config.toml
image_size = 64
encoder_norm_position = "pre"
encoder_conv_stem = true
text_encoder_norm = "layernorm"
text_encoder_norm_position = "pre"
text_encoder_fused_qkv = false
text_encoder_bias = "all"
text_encoder_positions = "rope"
residual_init = "none"
lr = 0.001
shampoo_beta = 0.95
eps = 1e-08
max_precond_dim = 1536
adamw_lr_other_params = 0.0016
warmup_steps = 1080
Rows from block 3 of the image encoder of a small contrastive image-text model, named by matrix and row number. Rows with one number belong to one neuron. Each number is 50 + 10 x the weight over its row's rms, rounded and kept within 0 to 99. All counts start at 0.
After each neuron's rows are labels from the 100 images, of 14976, where the neuron reaches its highest value: "strongest on" is what is common among them. Only what is clearly more common there than usual is listed. The data: cartoon faces. In brackets: how many of the 100, against the usual share in percent.
# fc1: MLP up (encoder.blocks.3.mlp.fc1.weight, 1536x384), inputs 77-153
# fc2: MLP down (encoder.blocks.3.mlp.fc2.weight, 384x1536, transposed), outputs 77-153

fc1.513:79 64 52 32 52 37 52 43 54 59 37 59 59 37 55 54 49 46 51 69 63 53 64 56 47 72 47 42 35 44 43 43 42 65 45 46 54 39 45 47 37 49 41 61 74 51 46 43 42 40 47 57 41 38 52 63 46 42 40 54 49 52 55 49 42 48 59 50 56 31 60 50 39 69 58 50 68
fc2.513:48 31 39 45 53 49 59 39 43 42 49 45 37 67 47 69 62 46 28 41 48 60 44 35 56 57 52 51 48 46 46 46 56 45 45 35 56 61 41 54 48 71 42 59 60 55 48 61 41 35 37 62 37 59 30 50 60 49 45 45 47 37 54 53 50 66 46 55 33 41 49 58 51 40 39 56 50
strongest on: teal hair (32 vs 6.3); teal face (32 vs 14)

fc1.666:49 47 56 58 38 66 56 70 75 54 35 42 45 45 42 35 71 70 62 54 39 31 41 51 46 34 38 42 55 71 64 36 52 42 53 44 29 39 57 50 44 46 43 69 40 53 24 41 49 50 71 55 52 42 45 44 60 51 50 39 53 62 45 39 42 52 51 59 56 44 47 54 46 51 41 47 68
fc2.666:55 62 53 46 47 47 40 60 45 57 45 55 45 48 42 36 26 37 48 63 61 23 53 60 68 68 50 56 50 48 54 53 44 30 50 49 56 57 56 43 54 52 52 58 43 43 67 55 48 37 48 41 52 45 75 70 46 42 28 54 58 52 55 48 45 65 53 48 47 65 59 58 51 44 54 48 29
strongest on: beard (82 vs 20.5); a bun (35 vs 8.5)

fc1.7:60 51 46 55 41 44 73 34 47 48 54 65 50 55 43 55 58 67 52 42 42 45 40 64 60 53 34 45 38 43 51 54 45 56 49 43 61 59 54 50 35 54 48 69 46 37 49 58 61 47 62 53 45 61 46 61 36 31 48 31 55 43 48 63 51 50 44 44 57 49 49 32 39 61 62 27 49
fc2.7:60 59 46 38 56 59 37 44 35 32 46 44 52 53 60 49 48 50 49 42 58 48 57 50 46 46 47 37 55 55 51 48 63 52 71 60 62 46 52 65 38 23 61 54 48 63 57 38 56 40 59 49 45 62 53 38 51 65 62 59 31 40 60 50 46 63 49 55 68 48 57 72 56 55 35 61 51
strongest on: teal hair (55 vs 6.3); spiky hair (40 vs 14.2); a mohawk (27 vs 8.7)

fc1.699:60 47 43 71 63 31 42 67 42 61 50 49 50 53 61 45 41 45 49 56 39 54 40 43 50 53 51 59 47 62 43 48 27 49 49 55 53 44 55 47 39 67 18 53 60 50 60 55 55 55 34 45 47 37 41 39 56 44 51 28 46 41 45 66 36 61 60 61 59 59 41 51 36 35 50 39 37
fc2.699:48 55 33 64 57 64 56 33 58 49 51 42 44 46 69 43 58 45 54 45 46 64 44 69 42 30 63 39 57 51 63 44 30 57 50 65 44 48 56 53 59 52 57 57 57 47 43 46 37 47 68 64 46 54 51 40 57 61 62 63 55 48 52 40 47 55 31 54 33 39 40 61 53 57 60 55 63
strongest on: beard (98 vs 20.5); teal face (42 vs 14); expression: neutral (31 vs 12.7); brown hair (30 vs 6)

fc1.41:40 47 41 56 60 46 45 50 25 42 44 46 53 41 62 47 49 63 51 66 47 42 30 57 56 46 55 42 49 58 48 86 66 35 60 25 38 66 63 66 66 54 71 40 49 41 40 54 46 44 40 60 64 35 52 45 48 47 50 39 59 77 51 54 42 56 44 67 55 52 41 55 38 52 50 47 36
fc2.41:64 48 64 52 52 67 52 49 53 48 46 73 58 50 57 47 45 41 51 59 49 50 68 33 55 53 74 36 66 47 48 48 52 46 37 68 45 45 50 59 57 58 46 49 51 56 69 62 59 53 26 47 45 43 65 48 41 50 71 59 53 48 38 62 55 45 37 48 53 67 66 39 65 44 54 39 71
strongest on: beard (60 vs 20.5); sad (35 vs 12.9); bald (29 vs 8.4)

fc1.61:63 52 36 39 50 45 46 56 42 57 47 50 50 52 54 58 53 46 71 54 39 41 49 48 41 52 58 49 46 49 43 48 52 65 38 42 54 18 56 53 50 43 49 45 40 31 49 40 51 53 39 52 48 43 52 58 47 56 41 49 47 59 54 54 55 36 45 40 63 35 64 38 55 44 39 63 50
fc2.61:51 42 55 56 49 54 72 43 61 64 48 33 56 62 40 59 43 62 64 39 37 50 52 49 43 51 55 41 51 52 48 45 57 66 68 56 56 70 50 54 57 59 49 72 43 62 51 51 52 60 72 72 47 33 47 58 67 53 43 41 52 38 68 50 31 53 47 36 59 52 69 41 58 56 72 24 52
strongest on: teal hair (66 vs 6.3); pointed hat (26 vs 9.7)

fc1.365:72 67 38 50 39 60 58 54 52 68 61 35 52 62 54 64 62 57 31 47 42 51 45 49 48 68 55 37 51 43 51 58 48 64 55 59 49 42 70 49 42 53 46 59 54 53 40 62 52 28 40 44 55 47 62 62 42 45 30 57 54 54 58 47 64 38 51 37 56 32 51 47 54 55 57 56 35
fc2.365:41 33 41 47 63 68 40 48 56 53 52 49 54 69 64 38 51 46 62 58 72 52 48 36 44 47 66 49 46 31 53 35 73 44 72 45 41 52 48 51 57 43 49 53 48 60 34 47 53 59 52 62 43 52 55 47 47 36 62 47 50 45 38 49 56 46 47 26 44 45 57 55 57 51 60 50 49
strongest on: teal hair (86 vs 6.3)

fc1.617:49 58 41 61 36 42 49 38 44 38 57 54 44 67 53 62 46 56 45 54 38 73 39 29 48 63 50 60 45 60 60 60 50 23 51 53 51 43 50 56 43 54 59 61 35 63 52 41 52 52 45 42 47 63 51 67 60 66 50 53 47 59 38 41 54 63 72 57 41 55 56 45 58 57 51 66 57
fc2.617:58 49 66 55 60 58 59 46 48 60 53 49 45 60 31 39 59 39 49 40 48 41 41 60 38 57 42 36 46 32 47 57 37 42 67 39 40 55 38 47 57 60 24 59 76 59 65 34 45 63 46 43 54 41 46 64 51 58 45 57 56 63 39 68 36 47 39 51 63 54 61 52 50 58 46 41 46
strongest on: glasses (79 vs 16.5); short hair (34 vs 14.3); long hair (32 vs 14.2)